config = dict(
    model='self-supervised image encoder',
    dataset='simulated stained blood smears',
    train_examples=48750,
    image_size=32,
    crop_scale_min=0.2,
    horizontal_flip=False,
    color_jitter=0.4,
    method='barlow_twins',
    arch='perceiver',
    norm='layernorm',
    norm_position='pre',
    hidden_act='star_relu',
    mlp_ratio=4,
    head_dim=32,
    fused_qkv=False,
    bias='all',
    qk_norm=True,
    parallel_block=False,
    inner_norm=False,
    kv_group_size=2,
    patch_size=[2, 2],
    layers=10,
    width=320,
    positions='sincos',
    latents=96,
    projector_hidden=1024,
    projector_out=512,
    projector_hidden_layers=1,
    init='torch_default',
    residual_init='none',
    optimizer='adamw',
    learning_rate=0.00077,
    beta1=0.9,
    beta2=0.98,
    eps=1e-08,
    max_grad_norm=1.0,
    max_steps=8400,
    batch_size=64,
    epochs=11.0,
    lr_schedule='cosine',
    final_lr_fraction=0.1,
    warmup_steps=160,
    weight_decay=0.3,
)
Rows from block 5, named by matrix and row number. Each number is 500 + 40 x the weight over the matrix's rms, rounded and kept within 0 to 999. All counts start at 0. Numbers have three digits each.
# k: attention key (model.blocks.5.attn.k.weight, 160x320), inputs 160-239
k.4:498467488467457501529533442509467538455509546572519454553403522492567565515567508519462494504443534538498455501492514467459484451483535547473529512464568530532511544443571553525521493471565529444513496500513499467494377455533494467485540519
k.5:535438572536561444373546504505551595542560498554547544515596579536465413486486422507536586454582486415548536570520569455445542532529598505428549514502431442427510427566475526579445556494392501586464580473516402502567472490456516517558537452
k.6:497457545492468462453602423488521510505523535501499482557470563475602556456495471525489571528474513427547566545567489482473523466448480516473513510457488556471464552478534506522504479511497505443446458461534450526511423547485498508517483534
k.7:535463506408507456487588446515443575476469536588474451537420466432537529530535547530408452503477501547424548503607440474511541462467485525515554450445558551566465611501559540559492489484585489431546481552542547475497441533553431436442471507
k.8:559526450483433495498511486471431513502523490505443455560451508467582582577553578526501472543448517531448522489555521456480531504474448549480533497454544523555526535509567526513469483536565490412537453498464532534508448515510507435497491511
k.9:470453574572595423389477571544548551463599479530586556453591465620465447462429370483581617487611503459529466530548601495516544583581584533502490519483445409474437506576477432560484486449450493513469522395554422532535547497482569497573519479
k.10:529528520572521467525463565470511444556464537497540483500546519530437488463519451476541515548499467475478548494479515458513499520546527486474536543496439481481471437458491417493456487466468461547478544427501504549577582482510541535539444494
k.11:553453517501492453440522554559496500522501486521491489523524499457554514490497484544478535492482441469467458560480494474467498527539583580454570560479471475441553455468514470520530496512487520497524473487572455562521450527480528515491517487
k.12:500535417472511525557431490521460424486461451510459526525468457462464488555567563514464445432404525612491505492446513507514485436505458447552512510512457550534526512471526524472519448514521483504473459539506588510426457524564422466510506516
k.13:496442490493469466450563439483496514492542513524506468570423527482515601497545522562467567527482465467485532559566474532529523503495458540531476485544552476502447584467511563558515483498472452434546438498479518490487454531534520510450520448
k.14:474547550539491467510477463528514552519533496517458526493521540500536527461479491517497482512517543467451520558458487556460541523496486500482505491514467438536487467518471519513499474499542495514529494466537470486500535498489499506456522468
k.15:467495565530581462453429532498582470574549459499516557473608497563434428483468461465578507534579549521493553526534522525525460506550533501467526458491493462537496418542446487497443545553519518551497523497511456525520612473508551573508488449
k.16:467559542509507585610472507417471419496449515468534489431549472545523474516537523445453500541471526499534480500451455462530550534479410522598442451478546549474548517490524513429502539569476428458518522487410511539477566441500500529468470525
k.17:487533453428472513516555423508471527489493484539489439484406477388582536581568570485446454547490504497480436568453449516480479483468516540472500480506527554477487514426537482513506444518536453500495452565485556499401392533489419430483538461
k.18:439548445462475540547463478543470446527451494489432537521512517497486553504562502494478466518457481605527530512464450539553475418545519444499464479537509569528517524505583535493518501539572449495509459549531551512514495487541432540448456557
k.19:543530482433465508448555448472509526438530529585496438501453507483574591542513542550511520480503514502441484578577500466471459478501508486455498491498542528524488578490534579480508465472568518466551499518488538534479425473540461503445517506
k.20:463562483519501525574439553455454473515488433466440559511490492473461495551550535532499460521508570597477462514399478495581530473488507431538470509497520558503519451502543476447547526569514525468518491534483551449439572502525474558468498555
k.21:453491519546476457551452607444458432533489496424497536478587510540430385521470496448526515457503484550506449427455500526526471492575537544512516532554439445507490460544500479427492559487517546529511512529497480499487579438480457568504518484
k.22:501465459482519463435529495525465561457467536488506507503468478478482513510575499526507528527498436507443542574517474469487525505441550527434499527476554481525490510436505508546515475497550507498584492486488539503532500559500480501495499472
k.23:446533527509505473556487504526435472532518467511495462471488527547506428484497503489525442509473552477511466523505461466525505479536483549519521535487436453534512527522535450477503532469541545483554551536519527480498513464458475537482491463
k.24:527572490550442534515428548468529458505469428416494559517542488480418431457515507497475475526511510502482497505455534471505510491521476448519468536501446503543460470534465443421466493497555481495486555516463518479458563521460484460496456498
k.25:502454543475492534412533422496544551439532553537456450548451529493490557556518518568485498511463509470528479529594513520484515473489462510501465510464517509487470540505561522533534509480509518444523476502485485462495487517494542510449534523
k.26:481464537439506495484558389494512532444458563559485489542415529462528556495493523547436554490517435503468558505581501504446509446456477463494484528451487480492533507494556533571525434502513455464482519477473520497454414511520475489456497460
k.27:453588496491509531533434487459460476552496489449469470440494426473465548523515506516525520546471530493537518432432508543537518483527462477501459484508477494483475510479502470456512506527501448552479448504442527477440546503548457504455495463
k.28:497505538540530516565471559510533512497487494505543525483529502529423434448526534444486509435522520459523458518460500519502512515504531482512520577479503484493471490518531445440521548458507515492488495477524474532521588469520484487541482547
k.29:488412479482573517435561458518587526530534483476559541512555511500495488432497530498569546493580477476481492559518487432500467596489567555526514486546537514497553448493488535528478493432491532511525541484556482547534485521482562465562554500
k.30:548427554511537443500548504481580541537557499453520525460500539578544446408450481481517576559584503434544547514558536434484499522460555487537529513485504459500456493574489522544471540510417486576505545498531403539521552546498523480581541470
k.31:491430479481524509500508465457498490500480536511541468478455555540567474509519508512509512477499537471467523518459521504497462480499476495484540508563525543461482539533509507504469531478480469495439526537466419491511461483536470469517502493
k.32:499575490477486501512511552536512477473488501436498478474532509505548492468527503515511501538493530553527502481432544464545479498507458461558449471469498480545478495531549464471530501515542438508441488553487538457452480550472444456547457506
k.33:494431524515501442505496478541495560536516570594480466539534534528493488523447544523484489454488472443503505582543500475448495583549516524441583504494488469470489461411508508458559501377453517533595454538531420469578489543529574470492550496
k.34:511402554459554512493550455574481595538561500587468509489484536509452563501458487471503519522543413475480508489484467484460536497509564507494533529498482471503518494458482510472496497401506497532571451535540492525545470474455496508487527530
k.35:533508445452488490547537492491456541439551484565469449509429546466568491530547495521472523530534481464482465497544460525491474461458479439502499466474570513475507528534529490490521477494509470486489477568510528473482415497515509462462563473
k.36:470438472537468475502488499527538555494517534549461427508471472451460510511444556455518467454474498414502489508560489510437482545464513543480497480526456510437464505495490541469513424473523555449571457456503463551463490513526498534533507563
k.37:495460518450479489444554498538549543476497511611528468508461489439485493495493499495555441441501432497510469522516429534430547552521502474476551546450467517500465519432466532503459523489512491450507529502478480513535425456493471469501545526
k.38:479463541505487478457531458527467584479517508559475507485515537538546504497443441508542556530555511434495515448493550556485558465552514583481480544512495479523520546522462497563521483525513527487541527508545525558592465520503503525467530532
k.39:525568476473490576575466521496463441532448471424477483472498510457514494488574539524496564485468559588561546450483470469540494420481449488585497526445525491553478489528501467529424559579540442475452456547506542528491476454460498518480497438
k.40:502598436539416571582448521429507485508478436463460517475479515501494455523565525561415534491455538580563479506484473482521474403418437465545472480474535514524463578522566520511450515561540423471486525531501529476488539482513489520536487538
k.41:501540411512502556559442547492459463494439463431489482543451419443498481551554486522460481574520544609481484487433501447588520473484401435559449515498578502507506532540484481526498513570550508481464477525498494453435466523454500511470461504
k.42:448523482539505500507473533484508470498483467463483489485602423568459495511519471483513497493536546536530508489461559444581448535534498487572474534478503490556486422503449467488511541590474491517503579454524488490494530546493530574561491532
k.43:512422488524526521502505474515481491537540561543436464533467503549493503504467512437544507461525459457488506555570510495420532571481555571492568484519493476510553511510481490526529462449457473545516503481543437450521529544498524471463552528
k.44:562421489531475435441528434559523557448546529601454505527476557530468551441489515482488491428452479462477507551513455490403476542557569529427512480482489512437498448464535522537488513467447554479544451537560477540521505505544539502473492511
k.45:486560469466502483435522432545450472460517564458474492443532537440538505532561521529475579522466470562482559480541528454498538509428445545571510454505592570553469526544497565558456545504560503413518474576486575505539488531516434508501529498
k.46:504556403470464503497512434510462487465444508490486487492387567457513559500501469569431536514435525518571566517573460526475550503431429511573494466525574598556529537476580516489502520509550472427437434572512525479432415449492415403498471448
k.47:478434550474526494407503458578508585475584544614519505505508573525511507511431548488568447456524406376471492556487471482442553535549588495472547486542500431427489517475484566512526492417476548502559447537531497478539515535475489458473509535
k.48:466468462503540543545515492489481548500540526521454465482520522459507485496517477531530450457525436449477460499540509484489498531502547490486542537487463524472540467496534493471547443497472493499479482524536496486454488452512552533472534489
k.49:547463521471477466436586457469517484453556504530455448503498560537496479501478498506505475493541439478455534570553494526447481517470488501482576530492486464522531466458527508479551477459434485560523482465548480490512452472461537528473543477
k.50:526479568472548519419569471545574556477540542547454526530534459575430472452437458516512443527535493459519446535500464510468473528486508544453510517477415489439481465469452536519527444502460519559577542435499426465586473481494567558484473532
k.51:482488433436396519432601413472430512451476582553537458531432547412557579546527479506428525522453498508540544445491473525494583480460472461486479545523524535517519567474573558510531432457561507440514502532483543552471409473518484416514492504
k.52:510547550543501491528500524488493488529524457419559522533505413532506508451478471452472505493454496561469517526445516476486460524559549508534462473473462473452476500457506469516533557521553529487516484450542507470548583524494569516549446543
k.53:576516414418481461477544448533448593430465512563494506508395560374579596577487569494425477493464512454490456542501481520414537492508440502474478550472598585481517544479602512524500434421541523393537492573502578493426422497498403403434495505
k.54:514540532538573526499506567480502516477510428440512501570485484584443524532530505447545513451464513473525423460431552559499470494579529463496460484506490433466493426512475529499554535528490471593482487449485515509478606518514520498553515460
k.55:538485481538522506526484547486508456507431505403519537449496524549446427500466520441458511542531579551468552459511553465538447446475521467530460538540541468526530478484448500483473532535562532498438541496470465477521551517533534471517523539
k.56:520493458504461546571427507501496520532500519488482536452456448509537445479511512477479564512525492501557526453458508532508488525470462443550466451476486502559510472506455451507490475571535502495454480509494560474516548473518524490477491490
k.57:523444595483546460515471565461490496525500515498453498484525459557490433507488492473492473525458481441463429538473543548548502476532544551514433539458504449482509495528492489516479533535483478589513501446453488455547566471502542566515539558
k.58:536412575493545528497552511499500563490558483570465489504510489534452486489480558543549506530449444441516527485556517543513553497566506508490522482526425444453458488429518505473563485437491484529564488499549466555518461553451483527512490506
k.59:484467499556565536561473582539545504553552499426541473491556421596485426430528500517476521443503510489528494487471539489507447491564483494518450489472448443518482457443431417450535493493445484593494527438506469431492546491454582553531495540
k.60:457555459462457562529415561453458416532418492484536542516495438472509510532528449491466509471520552532473553493522512459511442463467452481584415443513516560535523557497567456538434486600548483456496532483437535500466494496493509495531513507
k.61:476538600583544526520409521483484492523514489378559550462623403537460460500500485472536518520541543493456460438484504488593488518570496567542413539464481445538434395461424487479491552514479552566500514458453525432501633543488498579537532464
k.62:511559463519488574575442498448504412485396445468546504540548466454548528541527496545421583517543531597459484474523546516621473458425404485536447472554515573500536497491567433550454557533565430513399523547487492462460539469480503493529469465
k.63:471554429537514512563414547482508423532465463429532566540466516515535483564560455508504500501489569543539514493462493477593526446473460442550427440478506519541513500493547447499484491616488488532464457470495558452498472474498442457536547505
k.64:430583513462454499556453533464410408576460492493490519557517485430509476560536487529437427497466487606551437473449502532590531527443458450506484541472498532516522468522532464475537450560558435509537545452460601463408538487491448487442522508
k.65:495475475439421535486535453579488560402481507545462456464514586546536477534502466530529543457457474471482566481474458575480447485566506560557601522495555549438498487466506621494486514506443527517513503523537489519536484526551551464533500557
k.66:520447510412517439491585424566471556491501549584545511529439570473537556576546499501492571491455522435504581542474423471424527476466464548499548523471560584459475580444506544545536461475498479453465492528533498502533401512540456471440471538
k.67:471440480469510470486457491563568481466582472487524548493594583569561499430546495498549549523447517412459519476430477506480526489532488512563484563500477491466450506477469595514438494464497490482538508533560472547578534486489544477498514513
k.68:512560445506507462489458467444425454556446453448472462540429432466457533475511475536422494444503557548502477474498484454501475505498482517466502484512506453556468538508562429482504496498529443482529496495462539469413504534503492571520526521
k.69:453473533449510531495575502496433502556524504549493532480509476492492555567517570495496525522510466490490523481495490458468533463530505505452508510463540531518468461454530509562536523503460557474539442562519499514504497482467499481429526554
k.70:499463545436468530411577470583513498390480535575463447520533543499585496538504445463545470492447500468494499494489446566500444497486527490549551561508583534510485537485449539584518507523432530469541506538557474536568490507548577471548457535
k.71:482472559499586531446449550542546538450562508464497528440629528566501427476466418520590462508466526468502518525470522510534545580564524517564446503536424411480492474538397526475478497522475551575531578468501407496549546532460559546611551485
k.155:533457551517568464461516484499570536602592557532499496528510529515457521457444448476556491460533449450523499495555470468497484579579589563429540546521446430494499419487489429563552511472484476568514502409473455534530497479503572569567563488
k.156:532490410541462482601514488469535457418421419501524582501497496506513449526488523454463509544438486541512538441414552541583473453489481463515513493488487577495457457488462534489460471584545511468492446574463504442492498496522473515546447538
k.157:527509447485438502581476537480518448489409430463456581468435503484487493478564539518527492503491539487528493526500537538498473500464498468595485478543551519540542517516511495525485454500534478515482526553480489454436545450534519481495445476
k.158:526506558547526571532466508455554466525482443478505542479544526490479428453499552466493521479505555471491507506492475475534538500492497477532464474526501471516519452517498442443500562482472527492548523558537507488472576495500489562543476550